Weights of a small model that predicts nearness at each pixel: encoder activation gelu, decoder activation relu.
Rows from block 3 of the encoder of a small model that predicts nearness at each pixel, named by matrix and row number. Rows with one number belong to one neuron. Each number is 128 + 32 x the weight over its row's rms, rounded and kept within 0 to 255. All counts start at 0.
Before each neuron's rows are labels from the 100 images, of 14976, where the neuron reaches its highest value: "lies over" is the class under the peak. Only what is clearly more common there than usual is listed. The data: rendered dice on a table.
# fc1: MLP up (encoder.blocks.3.mlp.fc1.weight, 1280x320), inputs 107-213
# fc2: MLP down (encoder.blocks.3.mlp.fc2.weight, 320x1280, transposed), outputs 107-213

lies over: die with six on top
fc1.134 [146  63 147 176 134 102 137 137 132 157 129 116  98 180 144 131 150 136 193 110 186  81 116 142 138 113 102 112 126 130 146 180 166 134  70 139 147 101 114 127 131 177 142  73 118 104 220 168 120 127 136 117 134 102 128 148 129 110 120 134 160 138  92 165 157 158  87 176 174  67 143  90  65 189 178 121 135  89 164 128 136  90 136 113 170  63 144  48 174 120 136 149 101 115 149 148  55 140 171  80 100 100 137 161 124 168 196]
fc2.134 [122 151  95  85 167 112 111 127 164 139 137 136  92 128 134 129 106 107  76  78  89 165 122  95 139 174 138 179  81 123  88 157  71 129 145 102 115 132 169 138 139  69 108 186 125 102  82  77  89 133  84 125  84 118 120  94 110 139 165 118 100 153 167 113  89 209 171 102 102 158  84 178 162  77 124 152 173 198  85 118  80 137 127 125  95 138 114 141 107 153  89 148 177 130 105 108 174 139 126 165 157 131 161 144  81  79  75]

lies over: die with six on top
fc1.26 [154  65 132 152 139  89 119 151 138 139 126 148 143 169 118 144 144 148 202 114 161  78 102 177  76 120 132 126 139 146  98 133 177 137  31 124 116  83 105 126 104 154 148  90  60 115 164 149 126 108 159 142  98 120 164 141 137 133  86 133 150 112  83 133 150 142  58 183 174 120 122  85  77 182  93 108 118 115 168 152  99 116 115 135 158  53 111  67 190 173 146 134  85  98 163 108  84 144 122 115  80 111 112 133 121 159 216]
fc2.26 [132 167  81 108 181 147 125 127 159 128 139 134  88 102 120 112  41 117 106 150  84 191 125  47 107 143 106 175 140 137 119 144  94 140 171 111 139 117 160 156 143  85 153 145  89 125  96 108 143 104 124 164 128 143 102 128  86 127 115 107  59  88 120  97 108 229 181  80  78 153 158 139 191  75 121 133 181 175 139  77  62 116 144 123  98 109 109 169 125  95  88 141 146 115 143 119 152 142  85 101 155 161 187 159  83  84 128]

lies over: die with two on top
fc1.168 [ 57 152 106 147 118 161 110 105 130 155 104  49 134 131 123 149 164 132 126  85 146  78 157 234 115 102 120 118 108 118  93 105 154 160 134 129 142 137 146 118 129 143  58 138 130 107 140 126 143 100  94 203 115 107 177 145 125 101  97 155 123 160 166 174 147 139 104 193 142 104 140  98 118 151  76  93 139 181 125 124 154 104  88 150 136 136 195  97  79 110 130 152 146 120 125 183 128 153 129 147 127 150 129 104 160 142 125]
fc2.168 [150 189  94 111 145 179 145  79  99  99 131 142 136 150 156  98  85 145  98 141 136 116 158 110 106 136 146  87 173  31 160 136 103 106 226 141 166 148 162 120 156 120 145 119 140 125 135 195 115 167  63  69 147 127 148 124  99  84 158 149 177 154 118 129 111 114 106 110  94 134 136 147 167 107  93 162 103 119 118 140 162 147 138 176 110 151 136 165  87 119 142 137 136  69 123 131 127  98 146 172 102 117 118  91 148 132  81]

lies over: die with five on top
fc1.327 [139 110 161 133 171 115 180 123  67 186 152 142  80 114 188  99  75 133 138 138 213 111 106 123 100  77 129  96 141 121  93 130 116 157 121  91 123 138 168 201  83 147 143 134 147 123 115  92 141 110 112 173 178 103 157 140 161 134 106  99 112 175 131 145 147 133 114 112 132 121 135  62 108 150 132 134 139 217 134 118 115 115  38 111 127 111 160 104 205 137  75  77 178 112 126 170 138 154 170 135 207 193 169 160 107 172 154]
fc2.327 [155 161 180 165 143 131 143 173  88  99 154 117  96 171 157  95 105 153  89 115 186 156 130  94 158 155 131  79 158  86 135 184  76 110 158 137 135 147 153 151 120 153 152  84 159 127 135 160 142 159 111  69 164  87 138  61 143 132 196 145 197 186 154 131  44  24  77 101 160 100  81 124  63 122 185 197 103 128 144  92 134 207 121  93 164 113 151 117 119 156 140 172 136 131 130  82  79  89 160 184 118  86 116 121 103 129  48]

lies over: die with six on top
fc1.358 [141 109 140 192 131 118 156 127  97 174 152 129 117 146 170 145 143 110 184 117 200  79 142 131 153  95 124 121 124 132 126 139 203 147  73 129 148 106 120 113 149 178 141  97 133  92 191 150 123 116 145 119 178  97 119 169 142 109 113 125 134 141 100 134 206 163 100 164 163  60 153  76  95 157 191  76 151 100 161 136 149  84  91 141 112 115 159 105 160  89 149  98 131  86 146 146  93 125 159  85 121 116 152 157 153 178 178]
fc2.358 [134 148 104  89 155 101 145 110 158 164 168 126  51 190 160 134  96 147  77 140 108 185 114  72 206 188 141 152 103  95  95 183 100 130 165  74 166 176 195 111  93  82 136 132 178  33  92 122 104  84 132 113 129  92 133 121 120 200 164 116 139 148  99 156 120 188 129 118  87  91 109 196 138  74 168 111 170 162 137  81 102 157 127 111 104 120 121 157 119 168  80 151 178 114  86  80  96 145 118 131 170 131 174 147  89 144  99]

lies over: die with one on top
fc1.404 [147 124 100 157 167 147 121  85  60 182 153 170  56 127 182 142  95 138 133 138 182 145 149 115 131  93 147 125 138 139 135 140 122 116 110 126 143 167 187 173 118 134 136 162 129 112 116  61 149 130 127 100 128 135 135 171 203 115 174  58 127 170 106  99 159 143  96 107  93 100 117  78  81  95 163 164 146 185 155 133 158 113  77  81  85 150 142 146 165 114 104  61 133 134 130 128 154 190 136 114 134 135 186 193 129 134 135]
fc2.404 [153  99  87 119 121 119 166  93 104 141 115 234  85 132 165 141 133 156 113  98 109 137 148 132 112 126 200 166 123 149  98 144 110 106  86 123  95 170 185 198 122 120 168 157 126 117 126 132 161 141  89 125 139 157 169 169 174 167 142  77 159 173  65 151 185 180  86 156  44 165 153 133  76  99 140 168 131 171  93 138 161 121 100 112 106 155 138 138 144  98 118  63 154 140 113 144 126 172 144 141 130 137 180 109 150  83 160]

lies over: die with three on top; die with two on top
fc1.257 [ 80 163 143 150  94 152 179 102  64 160 151  92 113 138 177 145 101 128 103 139 206 146 122 118 135  99 123 141 132 115 125 141 111 143 139  93 127 126 103 117 129 144  58 118 142  93 149  76 130 119 156 145 154 119 122 130 209 122  91  60  98 154 225 117 134 128  84 124 133  45 121  93 118 152 121 113 124 125 160 126 141 130 161 112 121 151 133 122 171 136 130 103 128 109 115 144 173 121 163 128 180 159  99 213  80  68  67]
fc2.257 [144 124 137 129 128 124 178  98 132 155 105 190 103 129  53 125 186 170 179 135 158 131 156 128  68  83 115 175  93  43 223 129 148 166  83 130 150 157 160 108 160 182 144 138 176 114 170 206 119 149 138 110 119 139 144 148 152 111 139 128 205 111 115 135 171  52 100 131 124 150 121  98 148 172 155 120 139  95  79  67 145 167 140 142  92 133 172 122 173 150 120 149  78 139 147 117  98 130 167 120 118 127 116 125 142 116 132]

lies over: die with three on top
fc1.742 [ 53 154 106 149  76 150 120 120  91 137  87  68 117 186 128 151  84 144 108 110 151  81 142 167 123 122 109 126 155 102  99 111 131 159 130 149 117 151 105 105 148 134  91  64 131 109 186 121 118 139 105 171  85 116 177 187 122 100  84 138 120 143 166 172 135 126  89 183 151  62 126  97  62 147 142  93 122 105 150 149 149 126  57 126 115 154 211 163  81  61 152 151 122 125 131 177 135  98 141 117  98 151 126 117 130 177 158]
fc2.742 [189 171  97 129 173 155 125  81  79 138  92 228 128  98 118 149 146 178 148 167 128 129 126 103 104 122 181 142 114  71 200 152 134 114  86 149 182 154 121 102 164 154 166 138 132 134 143 192 102 196  77  85 112 143 135 188 192 135 110 105 186 122 108  63 134 109  93 127  75 174 125 106 156  91  96 154 103  92  90 123 171 136 125 212 124 139 106 157 172 131 125 128 114 104 128 123 119 118 174 179  96 119 121  81 153 116 110]

lies over: die with five on top
fc1.239 [124  54 174 143 160  92 188 142 164 142 134 141  91 134 193 137 165 113 127 112 184  96 137 105 148  93 110 111  80 123 103 139 121 132 113  78 122 134 174 159  78 136  98 202 145 116  97  88 153 126 119 129 125 109 164 139 173 132 125  97 168 203 163 191 122 141 120 105 197 112 115 139 121 182 123 144 137 202  92 111 151 117  55  73 157 149 152 124 190 155 121 122 159 130 129 136 116 186 162 139 201 171 133 167 131 205 129]
fc2.239 [162  83 143 154 103 150 114 170 116 117 144  81 125 165 156 110  94 129  93 106 145 128 130 132 170 156  60  74 186 107 126 147 102 114 166 150 135 116 114 122 163 133 146  88 149 126 198 149 132 184 128  32 192  50 139  32  79 116 176 163 164 166 117 150  87 167 104 179 168  73 138 138  90 153 176 162  89  82  91 118 150 117  97  49 132 112 159 143 101  95 159 152 168 117 146 123  97 140 143 129 114 109 112 103 164 147 133]

lies over: die with two on top
fc1.582 [ 87 112 123 129 117 190 162  43 156 186  85  95  78 168 148  82 128 133 104 106 170 150 128 116 135  97 102 111 111 124 124 140 115 143 152 119 169 172 147 153  89 118  56  99 138 125 131 129 143 118 132 152  80 111 140 161 126 107  88 106 151 207 153 223 130 131  89 122 132  80 119 157 121 128  88 161 135 177 138  73 196 127 129 121 131 122 175 116 127 150  44 177 148 116 123 140  72 127 159 118 146 126 105 134  76 132 114]
fc2.582 [104 231 111 117  59 178 161 143 120 124 124  88 166 158 144 142  70 127  88 198 142 105 140 157 115 130 154 124 161  18  88  91 115 156 210 149  83 138 147 120 132 130 117 111 155 120 171  95 121 165 134 136 135 106 166 121  88 156  98 127 121 142 169 150  70 135 132 129 122 122 115 113 124 148 142  71  97  78  92 168 146 172  91 150 105 124 180 156  68  99 160 102 188  86  85  83 189  46 155 122 174 161  77  87 142 131  85]

lies over: die with two on top
fc1.268 [ 65 163 133 148  79 193 192  91  84 148 169  65 109 101 194 105  96 111 103 135 179 143 145 154 118  86 133  97 142 114 124 131 110 135 170 101 158 122 154 133 120 138  70  90 142 104 124  58 126 116 149 164 168 120 113 136 209 135 105  81  96 152 188 107 122 126 102 137 137  61 137  81 133 127 155  99 127 143 163 119 150 126 168 111 159 130 119  79 147 116 107  96 148 129 108 142 174 138 177 119 167 169  99 200 111  82  90]
fc2.268 [144 150 103 121 143 130 201 146 123 114 128 183 144 112  71  88 165 172 130 155 174 147 121 127  92  93 118 169 100  43 175 132 119 138 127 119 145 149 228  85 151 153 171 186 139 106 132 186 121 114 139 130 137 158 104 143 151 118 134 142 184  99 139 126 104  45  85  99  92 152  80  97 150 178 170 132 139 149 101  74 107 226 124 141  80 138 135 130 172 146 143 138  81 161 129  88 115 109 126 138 158 102 110 143 135 114 109]

lies over: die with two on top; die with one on top
fc1.554 [ 54 111  86 151 140 136 154  84 131 192 130 114  83 139 119  84  50 125 144  85 181 141 167 154  64  80 129 155 187 133  90 113 126 169 127 117 117 173 139 167  75 129  53  90 137 152 130  76 123  97 156 199 129 112 133 176 130  88 103 102 100 161 120 174 134 132 112 140 131  77 144  75 140 124 117 145 159 176 183 124 113 110 105 107 126 130 183 173 116 114  47 127 129 144 124 165 156 199 146 130 139 200 158 142  97 134 169]
fc2.554 [129 201 151 125 199 160 147  90  75 133 105 168  69 116 166 123 120 165 145 160 143 144 128 113 144 127 174 115 129  78 142 174 116 118 123 139 172 201 176 166 105 157 110 153 151  92  79 132 158 127  81 161 118 138 141 163 191 154 132  91 180 172 169 134 130 171  53  56  66 140 118 101 106 118 107 190 132 154  97 105 191 154  69 139 140 136 163 182 130 181  99 149 146  95 103  99 109 136 178 168 152 123 152 133 138 171  81]

lies over: die with four on top; die with six on top
fc1.208 [135  98 130 153 104 163 217 142  64 146 128  95  97 111 168 126 142 132 137 158 232 148 144 151 100  51 123  82 140 122  95 125 126 131 142  84 136 121 149 154 115 158 142 114 158 127 167 127 134 115 166 163 198 120 156 148 161 141  89  95 147 138 120 105 122 132 101 197 142 102 167  29  93 158 149  98 121 146 136 110 139 130 101 112 183 101 120  42 213 116 123  95 144 162 116 160 133 124 185  81 154 176 110 161 170 146 168]
fc2.208 [118 109 161 102 112  98 154 159 125 116 157 143 126 109  87  62 153 126 140 114 186 144 109 119 150 103 135 128 116  55 156 124  97 160 140 128 163 140 182 104 110 146 185 130 184 147  87 148 105 132 124 106 150 115 114 102 129 117 165 184 174 135 124 148  79  10 107  93 159 114  49 112 120 159 200 155 115 118 132  90 110 215 120 109 145 121 175  90 156 162 131 148 117 180 105  72 109 126 159 173 152  70  97 155 117 109  98]

lies over: die with two on top
fc1.461 [ 86  91 142 130 102 157 131  94 127 198 129  76 103 160 130 112  80 129 141  97 175 105 131 193  79 105 122  74 183 108  83 134 101 143 129 118 128 147 173 139  48 133  69  65 139 121 152  71 112 102 171 181 116 110 144 133 113  78 117 134 133 135 109 155 117 122 104 167 183  74 125  93 115 115 145 155 119 207 211 142 121 130 113 102 139  97 157  60 122 167  77 173  97 123 135 160  92 177 149 143  85 122 149 154 107 161 176]
fc2.461 [161 179 105 122 148 107 144  99 112 105 181 149 105 102 136  93  90 144  93 104  90 145 130  73 134 173 184 131 161 100 170 199 118 137 161 108 157 149 179 104 128 148 136 124 139  91  75 170  82 148 123  91 149 117  67 143 140 145 190 121 158 156 122 125  89 183  82  23  47 139 132 137 179 116 142 128 139 123  96 126 155 163  89 138 131 145 142 171 118 150 137 110 161  86  95  82 124 122 173 196 155 120 188 169 159 122 121]

lies over: die with six on top
fc1.534 [147 122 152 227 133 126 132 128  95 185 172 127 112 139 167 156 169 100 154 120 177  69 154 146 153 115 130 108 104 145 139 143 199 139  82 115 164 102 134 109 144 199 128 102 124  92 188 151 129 126 126 100 167 111 125 145 163 111 153 112 162 148 121 109 189 184  97 159 176  66 149  80  97 132 192  58 143  96 138 145 162  66 108 134 115 119 153  83 154  98 145  95 119  82 162 127 104 119 159 107 114 110 145 155 141 179 146]
fc2.534 [ 91 102  90 115 149 125 161 100 189 176 143 115  78 151 127 132 144 121 127 137 121 139 131 126 152 150 112 150 107 111  87 155 150 103 136  47 161 130 179 122 132 112 124 154 170  93 123 125 119  72 128 192 135 124 149 151 113 126 110 128 142 114 105 141 142 255 121 120 116  82 134 166 144 114 154 110 169 194 135  33  89  99 172 112 127  99  82  93 157 153  90 143 125 123 135 110 102 147  90 111 155  97 143 195 100 124 123]

lies over: die with one on top
fc1.19 [122 115 100 132 129 151 197 115 113 167 118 149  38 101 109  53 151 164 118 118 125 190 110 112 147 104 147 108 135 121 174 178 116 186 129 104 123 165 165 124  69 169 106 134 142  49 109 116 134 116 140 164 127 135 168 160 195 152 137  95 184 179 118 167 141 135  57 120  84 125 129  93  99 146 180 135 148 154 120  69 138 134 141 114 122 154 180  92 182 142  82 100 148 142 122 139 102 179 195 117 167 146 164 167 133 115 146]
fc2.19 [107 117 181 130  81 137 161 161 175  96 128  72 170 137 111 131 101 107 135  82 120  85 141 139 132 137  81 127 132  68  71 114 126 141 156 125  70  92 116 139 123 140  62 131 173 166 183 136 128 178 172 106 195  61 124  67  61 112 150 157 130 128 148 164  66 187 155 132 201 107 125 138 167 178 106 118  94  95  61 151 124 114 123 102 177 128 168 129  82 171 174 165 199 144 110 103 161 113 132 117 186 148  89 116 161 140 138]